Weights of a small model that predicts nearness at each pixel: encoder layers 12, trained on larger renderings of crowded toy scenes.
Rows from block 3 of the decoder, named by matrix and row number. Each number is 500 + 40 x the weight over the matrix's rms, rounded and kept within 0 to 999. All counts start at 0. Numbers have three digits each.
# conv: 3x3 conv (decoder.decb.0.1.conv.weight, 128x128x3x3), inputs 32-39, a 3x3 kernel for each
conv.0:431466473476523516538439505422462549468502550516508542492427503544453550539531545531514544553453480500454509613549534465449528463529520477500494562496487465514506408462493565504505532515487506480478510465544525491494
conv.1:508572516495533463472486479499554477550463427527470463476525484469490479568504569491495495418513523484487498571472477537444509521498494488494421538463441456462584473519553516452504502480470540540461461457526480475485
conv.2:496506472485481471512462560523442449511422515462344524460550470491563479502517462519518464519382554539584559488585495486490491475417499491611536520372486496377412457564551443500465507459544533433508456544547530519483
conv.3:496487477482512482483518445468593563501443492521477461528430486471479534470565491566438526554512537543532504539481542520436471504506533515521515454570479517499500446516517495525493478463487564472475533514415479498473
conv.4:483466462490542404519575476542441437526523427483489535547503496475424503444488543443491524519456536514483555524476487500437515549446486519532448510605503591494579485493448551471461434413515493522502588509470590502457
conv.5:511526532508489515472466523520504490496498469463519508480540476485455536500491467501515521478519475488550515517523516489456467506505528559449515473564476487437502516485518488477500479489497499469492491504500544491509
conv.6:498435585569525509463460526534479439534575472498446491478511435513485559526413404510572443537432587417530371499468553497476494503540430558480661490428494413459547546506494519534518509509488485565523476492515471435506
conv.7:601499431507496539513494506517464504526514512498555412524529491559556476478487508428512403475500481488519456488470489505478529537489497499583507438537496507522569549502520451491478538516507530465474486506516502502527
conv.8:462495507507469527475499472509453456469455522489444502491520504465447526528501469506474460527539490466515542658459476513522475532505513446500486506508512507512482494544458482436466480556508499504499496508456542500551
conv.9:537513452488491518517467486492484495503454514543445526491469546559473542524491470530487451464526568404547487536497531481514514446491491570460485563493493408521510453499478482461542511542483523481518506430452490493495
conv.10:465485499522536487457491526552506456451491389492466413560495440510507495487456508454517549464373596489472486492483463517449488513513486537594606422463434464480476524461467542493516471431541489468517526537522453492556
conv.11:501496538498479487505473489480551564493528521439550495476561432511532519438454486506529525450513511532460556517504502499503526470460506505485465507534494428572430440506497515533487443571474469456537551521500454498501
conv.12:533493454480492554430576514557465497377353503390477597475521502509513489459446525466478461500520565531575519491471524504489432515483566495529499473419573522609526460455486499508472501535457479499473459560533497428505
conv.13:460494506504465535474539457468478538476518491443546537624400477656347535752391494506523494508483518546494534660405475446541505514515465538503507511506513556462540467496501469520536527498498459531523456577400510536470
conv.14:467506500517515525465534480502476498505523478505552509446565508440551495482472475482520480515475497530501489551466528479494463479480461512438551517446449508533522457485464463490491517490528467571500532564510472533472
conv.15:491511510535483453496502520456481552440476538458530522522387497485526484463538532424523518481559410511511450501494541422589412465519521464588489514489575544626569517467458532457459457488501506589428528533429536527444
conv.16:503504481512505517546534516468543449444455546602525473489502492547443445568424561527460568573545551475469503502540454478533501560472566465498496466458528488640563533523450537484485466514440580451530487486501517502485
conv.17:474484542508490497447520546517488488474553505518515547476525450562535550516467417469463449435492455573490358510472498494466485449473531470430592511530523552546465511478467532480481462504476509533404466520498521509521
conv.18:491480474436507521489508528563532551545431490492470424508591482451538478451495575523561515482471468505528458479505508438488479497487448552459539517408497476507533507461510506500503501521463482489524468562520453507504
conv.19:536503517448508514486483502458473519457432432516447465533490527478481519449438502480507453512440553493517529553496521533507515513513457513485479465558524474431430519520520463455527530505550554469537451496503493530450
conv.20:522490482532504568542488491457451472482522492486440476544464501460469482389417534498483593483526506463543494429518553510495505475431600485478525494564529488486574490476487549494518504393447484504471519470551530482557
conv.21:532503500549502439557438405521438543467535534422521532505540544519435541619432466497550453504486498479545522533447535490504471517467437513504538485528450515581445480487471525538481397510504677392516617423541578442521
conv.22:507461487506535476453444507496501503487471426497473520487493495491485557409516513468497524485558496510478524553508499545457534467485437527473483498455539491455478533504540555501565438476475458559509500479484530445506
conv.23:460484530489530518555435482468550589546470435580451410485544477491483517472499535421553512465503492557577569513525510505537488474512498545473566574483594540446461482497492509476473492481465489526469534543496471472492
conv.24:531519467496512499606442557469550557512495517530364426535411521452495581510486535560442484476476532449511442492530507494508521516445465512499498586523568525379468515515485517532514514435478486502509477489511523507538
conv.25:546504459506452503523473493502504556532546440554486490504451522541446487506456539399520540421507541541502508482547463503458488466516508533563531528519476489453485526465536502517522537528494458530502424563541482472588
conv.26:490479460503513473539487547459533507504490480565403508554436513487490524484488517504496532515533530543485545497502538546545483503543499502533457533533482527483428462521522451550436549464476535472501469527455508540562
conv.27:517504461519460419545501485498605488552537561509549551505491472481519485512509521476380496449584560480515470551457530452406539499474558591561472483453462440510460532504455505514573505564479592461506542454486552520528
conv.28:539490481511519456525532493451502491499480565532628556498496517473529547533513527504566470452527430465608439465493471532454479540585485508471510576484557474521483567524503513500498508502448494522505533521507442470495
conv.29:550488485511525467566498450454530519517461509476516574450527492491451525516461498412676417534627408495491548497459489552479448549508493459470543564339477496527574502555549465459500493522491486529493492462503535512497
conv.30:532524558495497513465465550439500515470539459518567460494460480532480476508488504483489513543475467492472498469494569511527492457419509586466419417523598544494436511512499465466522515535564526500472479501497514497515
conv.31:475481525556486456480485515532450504361491532432335437484461517489619487565456575421445468473545487496407463534491499430559500560465495446515511357424569494504525674564464519480460388469521520517504475492505520503520
conv.32:465537504532547507434562482493584448497491473460501487515492510536524511552508502489541560422548530514557502499468597533456504481481498540544541467493498435575481547496531478542464488539466460476510488524493519480470
conv.33:502462490479572476524528521493484455455505488469558449451490524529500487425559468460454504475559414512593530528464471445527534434481531515489426576518496460514465518487516482527503529543481520484500499532478518469497
conv.34:493503506478505525484488499549529510396372464339400389499470520478472535419555518453541517508483510564605560489465506442457506530462485508546566464476454449490411532456521476516463423555523459528499487529476535476475
conv.35:511505479508456537526464580555551521517485497484478496566503484548463495448533475463478524544553503516442473502545451530554495450492497534467467504457526516469533451548466510487488493503476555478459445528512499503478
conv.36:487517445464545473468496456504549481542485466554465487522461452527520534317480369534484560512417515516478573391546531442511556485505507496535554503461505502501560514459486506472455506486422502463501464547454542515554
conv.37:523502497484525551530510477512578521450500521407554502525492493474499548476551422421539523474442501469382505525412493406567504520454515360412457418493449404534538598447493505492460539553538488523463473445555577439473
conv.38:531493495482499488537514528434599530522546569550524519482480441527433559557533486471511535526495505495546511456502557523495497447534459476481507506465458551503510512478543493503442500515491542523516483539434523497490
conv.39:503484492494528483521465510537475518456542449556558434474501492491527492474484508455559461466537484448555516537487508541526478502435464427492519445567476461481506545493486507475516532503508534510441482535482512564484
conv.40:495540457502530506503499539532393491473409502598486429492509556423541519545461467595473619489502547481518539497538524424428531505546469549389649551387409615467422506552532422465469446489474566478533503512503530472526
conv.41:487516509537447496464500467484483510492571478500502527531477521465479516505543570552508485529520516436449516564529471496514486497487502546514486516488558517511455518493496493521538493501479537482523539483429519511472
conv.42:461503499491458522510483449477404483495466441548611438486542495515563406553534490455512498475576479539467443522518440532468547512507493425555436446500492392561412519501442535526484490487508518521553557491517475470497
conv.43:535487533436533526486472587416523511530538406385412559525493553598477536541500522473441493539607546479409532465513516477560470486437380450528471481634415467591392429407493502562457495497437391442539459506558552473499
conv.44:486523468501524496475499473436506475566477442459462493513476566512456574470495493483502500513453523471527465481526511537512448520471499494509620493494514523506469482567467469540454501480537479521449482533551529520477
conv.45:541496513507479512486525550472482475470526499527508567555448527569486494532501488507517466459528466524423525514509499499523474519510537479423489513455548547487479503479463500483503577457525567451448435532487481575490
conv.46:498535429514495491484499537542538497510405589467424497502476539453472485563466483529445432529541555546501546490509455524508563478469538510566519575416527484409511505444487493511524485550494491455529494491491474539499
conv.47:498519517510446460547433538583502490501525554451498530440535509527461554551501510490516498546509483418484466432491451483518515455480489456484426510570552543489555493481569492460474513523530513527532533486481551534504
conv.48:514464559513515462527430504501555451406525502473563461518436476505495522524506463459578418505503424551598633495571487520501510438504489420471424445519469432422490520446497484534448463496552481542468524471557512516579
conv.49:470502480525478503476509486478571523513486530435558539496482514462575497568426434534474676464552537482500377504449523480521487538512512525463506483469451586603542503534476504498538437546462499532503473495479540479492
conv.50:502510497535538506490489496553451494546449513511493441485531495490544457564482433526402583506432442517518473531487484513503444537504499503512505378569514390465521517478523522464429493487472514473490530482522512498568
conv.51:537459544490448567506562489517558537569468585478467548504505474500512469512511509484471552541474537531473508563509485493502541448528464548499567464398538484462597557562500496453460492510522487500456517440444441489511
conv.52:484506480485497537491433568463528504511550499513531562490496507458497494516519463523463510482475524534510510458499562535488467465473541456576452517548411477520475504530508490545478479536561487577479442491554525442461
conv.53:472462529518519464505487484516514529490497487444547487539524513492482485522513471476523466515527509543494452487469502491534451445514521464551474500532522443502493513514521498474496513483559509513515509520501549494480
conv.54:483516458482505508512511509491432546502485491460443514563434528520512434502482473590440481458506544438558503465502491478508531537508472477460493490497464524493466563495518503519491489525466535494468569503509448567477
conv.55:535453471481552512501461439486515488410575456490592501507495440525473496460493497496468469514518554525442448478455489541488512454584543498474525507468477431526417518513485471492507525509439477469561517506504435514510
conv.56:522532523464439566553464520451590512529503502553552519609455427476454464517505482477443549471444512565507445470475564496507545492569504534511436464540477411490535564477469419458520546556468538532474524431492573576482
conv.57:483498493499511467527497497446529449500442500538509463538480490562500535511548482461441523490393392475437613539486484527484544520488494497542501482521494525470452457511572503459502482501533454524483574461546563482444
conv.58:476537481492525566442500474524526487536512459486475381493502519484523505551431461519499521482512461521489512446538466495448553518488572507477496508572522505506574489512459548515503491494495545477479479546479555479495
conv.59:523495489537519478534488530452546502587479451473545506483513494444485546541463534554581481402543433453510548517535483551511471556532537552549527566494476570458456486523516520508489505484462437506534490514499528539471
conv.60:513575463545458466508480494513569559473499464380455356468552546482497461507424506511453523496571496550548541518448477495491422558448445468505544438465417489494483446533568466477473526514484500465510500496487447480538
conv.61:483500527479518511480502512525581510488488413497481490476531537440475502478516481491522483471509482544535531489481529497452505470495483514487530481495495498401506540477479494430533458474550477520485569507503504478488
conv.62:541475503505493486465497518484526500472523594458471454515508490514492533452499548461540565576376490565464423529583471492508489488497540492434466423523502361463484544431508476493506486498497478474502532488537487491494
conv.63:513502477487511513479507489438514494524539520483581452413496533468633498486528553515466532462521466570430377424554498543470492457528474565482503483441532492543494564490552529522481464498553464445583509436476519441505
conv.64:493483413492556533540517525489420576513424491493527510440526470435580502477530428515537461489493462493472489583499503487520491450526482562518476537510514563393515505428484463598455560515502491521496469488481526426528
conv.65:480494486461418511485498541536479557495523527527497522550473504460483464453525543534505525486490458504487460470457458463510505511537435496546467524511542476476494467537538467427498510543474490513526529513437521565517
conv.66:522427574505474475508472562517538489485498508498549575455457551535485505509484497565523551416482481494440515510510418468496516504497478472633490542395482464452563466448480508517540533483470558520517543466498572543480
conv.67:491452485470510496485547526466528552534581400581536481508537382512498493516530477470522490523531529529510515635496464497433473555515494428520482517424455465524495507521518500516467492470528519443545524508504505513474
conv.68:509463446484492500544520468469518445477486537407481528582562506532455471419503533480522546503434394477575523486545435457538465543491495442459482582632561341481513547476473566485460505482557445522474545506509519477498
conv.69:525518527482497454459546485574479469567601503482471465463509519452517490538588486495543475465505375500533481483519437512491491460482487535475551495518473556503370503471482480464474486515471469503496512526455531423537
conv.70:459534474475492548531514529424522474425575539455624574513517503480423481475462459453474525512547531485594601494490554461494501482532564506519498529473526461513368461457486555466491480485525486520473523490482489484534
conv.71:485518484488509524511511459579488457491602487505451497491491585502555370536490518550414455534675550464424546502496557460559547485534517534475433541394489530547503494487516523431596487538448530517500541453547499465501
conv.72:493504490466553519507503543436461410530578402556495454516532452506470509445490550557597496542459491455440662511535442564487447481557523452592496538514578646618599473481479496464509498601468517515493498505500455530555
conv.73:524460488510486564533500525435529497389614557526566564544500466466554530495451480538472488399460421514445493532421503517507510504473481576522599610499596571466501523496537447536438526551548494517505561488471456507480
conv.74:488470465464520460498576465493468499468487545512545473499540483510447478494500474498468473544539556544525578493473481511466474478508480563585442520527486407496472483521423507492508509507492411478514539457465497473499
conv.75:520511487502568441510546448491498588486501492481527530522516449531472629566558421528463501643264555468444554531490505488558518551471485478431530407570381470444488518515531553466492468513490465532521488475476520523497
conv.76:503498516476514538498506592477522495484540551576524561468505524484536499491425430469528463531421504535380574564440456506520473580396552541467498476521551512581490406488478497446530492477505432438511480533458467476477
conv.77:450480486519482502473466507412541496450571559463512523470441538486580521505507451522408579478547505503461487544415556484536489500512479522493538437557449485513564462507416537444584560523501456535516446506490539479477
conv.78:495498503489519478473487495627523444553646520373380492434544492484517458472556533511509537494459443527486428529493532475469519489426466554496498523546467568466478540480450481495523476466518434469543519515493517472532
conv.79:590490466476497473531503493507499451491513485572547500513489493493469556639391531447524558577473532455447505498468525537517446489509481527521506524463561526585445501485509455424560505488524502520473527510487547496492
conv.80:501481487485539508493472473563532337494382522457463605542459484427475484424581455589481510468507501547407365512481482462522552432513544517418484578513363456498519504566510491532444507537514457572499507491486527501501
conv.81:471465472509484508478459497487525510542505330580493362547483526549509524469510475493536423458554524444507537475457567560495523490549447436513429531451490531512512533450462506479465501479487528457473506547476488473569
conv.82:490515501466537520459477584444438474486480449522516494457538459504539508454527525455447527570493522489601452529501501501418483564500524535466485449512518535499556542502453498498523554463508530504544494470478491473486
conv.83:481512509476530452492522509424267417385516440529608561436515509523512411526444545444564508574528493517494612494461500610521476495485556457419515580453573616483408442456469517556532529556479485513502436482552493524476
conv.84:474472505559465479521548478538523514481426512487441577525418507513485559581455496492523554476551418552475432535524499461518478513518495498560495473496431453509517496489476485551467539518498502496511498525534491491471
conv.85:513489493530466492472455514510457523516446490517439508484510533477478507560402490412516501548455487454515495447463527497497521545474475459560481510501627587428474393515555431502467510547490526426513537515504470520506
conv.86:506472514493506424478547490508498487537537495519523498565484506472462465552504524513523480557425473537555474540528473437477498461556477540523548520477547546441420439474494534515476509496535438475516513562512442486463
conv.87:466534468521470501496554521476502381485500520419578499614482429568520496509493491428424551567487508495402660455520536524493465439503561545451521524454466544468460585484408463445522494533532498546473493466499515509561
conv.88:476487484566500519449501483527557477457475509463514450497490532473492518533509474514509429494561492425535499573452467420467516511520464479556502488486599504554458541479460459487506522529521472519496533443506450516515
conv.89:523526533476475518477554475572461446601472457493485388493489460497509515447454521591456503419443465589557525462507509469478479499508543450500465571457459556425441453512478506503541563490499468464478468525507504528467
conv.90:480451528469488569496452553503514461555469518545475472469574503437524510477470543532458501444503464539395517491502480518508524497477510559504444502501493499516475490436499515520523550423478448519475527513493492471522
conv.91:520531453525459483534481568529442516411471478462673498559456542576500540543479462483468537491570439459530551589380504486559442457572498470482451405582505419477495547464541554442502441565524503495458554535477544503433
conv.92:511506483463490538454460599629394442499431509457525568572446521505516502499540497482550525549478537515561425506540498531425540487507560525488546520496516551463475436532426493522564583427471466520468499469479471489484
conv.93:437557509500496477461519468513450478443506587589533433510566476482504492540486482466518468565450455512497520540469457444520549516481516520452483438562510501463453468524521470502491433533484530487507507508461485488465
conv.94:524488465490483480508505496516490460585446454532475429532499477380562529489493483461509552466538496521589474433546475484543439504509514582513549566553482459479502497529492526470503450561501476552521518495558481492480
conv.95:406559505549486544483520459467501504601523450520546503498542456572433511475514531473490561470458515556352419534522528520453445466510523536506514474453532516635567531470465546407508465442529567469478576457495481522530
conv.96:459514463511477446510469502494440474471576526539511481481515463484509571490521426522560516513488475450528465488506522530470492516499505558415502454571415522509503483497547535486525453535481460554512532482486521418542
conv.97:523515476500487497493479507510445491442520455538460483492463491524496537542478485496471513554491438536485508526469537511545464526507530477517507490475505497528501500487491531506451528472540519501484523463516510502481
conv.98:493468482510493523486511443497467553427522485506375521522495576548447480546505535586506545471436486530559512493513473477408466526520447542491516479578567436332496536494423480509521463466475467457493513484530497500510
conv.99:527524505483493498540516448531562482459514490439484479542503437448476445510477484472528515501397297539483657496466563461510472484478535539493499527384543388470508496499475555453484500545503476530532513505480497500464
conv.100:547494531509475519531457476500471529520574516507463474460480536491513478487467516441604459539485504453493538496520519512484466489484482529510531518488515596548472520551563510514470514549503506509492534465533478509500
conv.101:510495490521551483488433456465471427482498464472543583527502438491425510514442520463539442533568471520511530471524446562515486458550469542423467557510457532437527599462496465509507406472539494524515452495479498444497
conv.102:517502506487532439508503513572504522562461456506505539547487522479525533486513497448485480509543501487507499473501533551575542466483488479447550534508539564509504454487479457507521490491497517543458447459525467502461
conv.103:492529437517566531471470533440530458551496551476600440471493463525463505482529516472397471461382448600449524470510546461509468520472483579387485463638501464464495488498471446528450492505458555450500514575446470436532
conv.104:514512523423506541524486528484534542502470479477566547499525514442477550481468477513515532485505419550522534529485474525476561484508495488523596514491498517425453496453490530484494478518492481522490539528498513501534
conv.105:490529513485480502534436509499543529609444524471459533535464526506524502423550472437508535527445566499583514460540445479499514504519478521540470483571494568343498464512507547517447499454539493498508457458528537532434
conv.106:466557545514469528497474460478472532459507558521444503457538506497509480514602457433548543484548503494513481502499567472491535489536493467450420466442503511518519540553513502495446504467508504455453477482523508476493
conv.107:505463472480524490488541461527534470458436523450488463467608423463606414505542505507471522495508505520530475527544462518507485493491536522519450530536511503496490567432537524476473544512475516487552552381541480479566
conv.108:456500541466507507508532502467453457476572512496500487564481494506456475572420483584480566481495561454436507643517502560471516569458500530445575494545511414484431471557496438543467487530514516476508459489527490431552
conv.109:495506457489523481490524472539532533558487429594500566592469509513514497535479531504472550539460488514510445516495518518480495490550532432592520427446513542531579525507480546471447563468471531493479504527468526448536
conv.110:497506473452511501517476567505432535488474494475496494491513474461482525498498468536564529432523568492505506490472532518538466478485493511460472526577486520521438469476573510481465516516542525492484505531489495503544
conv.111:482488469492489507503515513538504455538520485476440417461516509438489492508482528450485426604449548519471488456422482479502510527478467485519526476577475515586493483440477547543491498490477552532471621460418497477527
conv.112:473529475540511467489496463513534545435494440461476498415543449493559513481511521503457466477541469598505473503512521485497555528460425532548490476510503402484513457514523491461511520468507546483522524398521551462478
conv.113:494518458448484513499484527549467489444523464501544504460518521464557505483455533441476592438482521479385558531542463488505445467535495453553484466543412469576431499458486531451521538484516452562533529428468538555490
conv.114:517467498470508546507504521507437428481441460571435446512556496513552515490501505458549498509496476485508531502522467523520484478508549494487548480404556549441483550468508496486498537480467577417495533512518440453551
conv.115:495464465452601440535510487549522419551424537503549544548485487475503488445535503482553464533449499523452511512550499516522468468515467556427570545491485459564562525482516508510501521457504453487516508517435529528465
conv.116:465517493494532474493524505549520521461538517555487449512544498414597475462586515514498455514492509435543476430587510400492547477482535519466536441466499485500562549503458469482540616471464465472488486506516546462473
conv.117:521491494535480505509495538494584486517444546462434426526518430516552498544482536474428583485509564525430422507532518517514533441501510500471491528540473550574534481466546474459513548509499498472490453479520550514509
conv.118:507464482546412519465504475481522520480426483430516501486529500526469504569519499441527551501444450502550516538488519474505530486505458579493540528578518482542510511462544464507502547522484512461591469505507509468544
conv.119:474468507508505542497483474581494564475439541465483463542439508523470538579489505517441503496448481413571477464486533491494529526557513478413424427497451457473528503504461491494530496498523539484459489475539522481514
conv.120:495501471508472539469526456515543449538533510472510522557492575532529442519582467533567515536452423472529472524509453496550467467549494424556497485439501421456498537493496469472486548511509542567476464478486512536489
conv.121:522521505521511480486460528556515532496571479542504485450568495469514543510483425532557612444597577525544487476537487512524458496457532468532545525517514536448460515490492552471477447511516487522480526479550455500478
conv.122:441476509540485503531519475536550515533468488411416433461497556466468480505538480493443507487532505552442554541507461488463536515492464540478485514518495485449483492493481524514553462524498523489514555515502529489498
conv.123:449529562506513482501498555485566546544566496520429479533489548518441454547490502498468499455521512557528538509516498496496495447472486463521558563453460431486546527487461448477487530484522465544518474467498523513487
conv.124:497510529529517497513509416452520555464453490457501393489518549505492497522456568466507558464478533566505466470517494545417542531459473512456559498475402487537476552515469489513529446519486495500553508473522483501485
conv.125:493524460431454510487450489463503488481509430567587529508483533503425564575416513485509498516492490535502481523491497520450459454517487465476502446530462534567467463472438509480500530563531490477510510495489510471473
conv.126:518458491518497488498549465479540510500546514532571489548430539526490465510521543464532538472476516516430511440514499450510549527486523487491546477471553448516540540483464461491440520546462562438511467463479537524490
conv.127:530524506476464481512486500502505508502487437520455530497530510498496471460467521498410454514573436575575471461480446468504524535482495526506469477464476515561510484522531503506526485452483445469541514491511494493501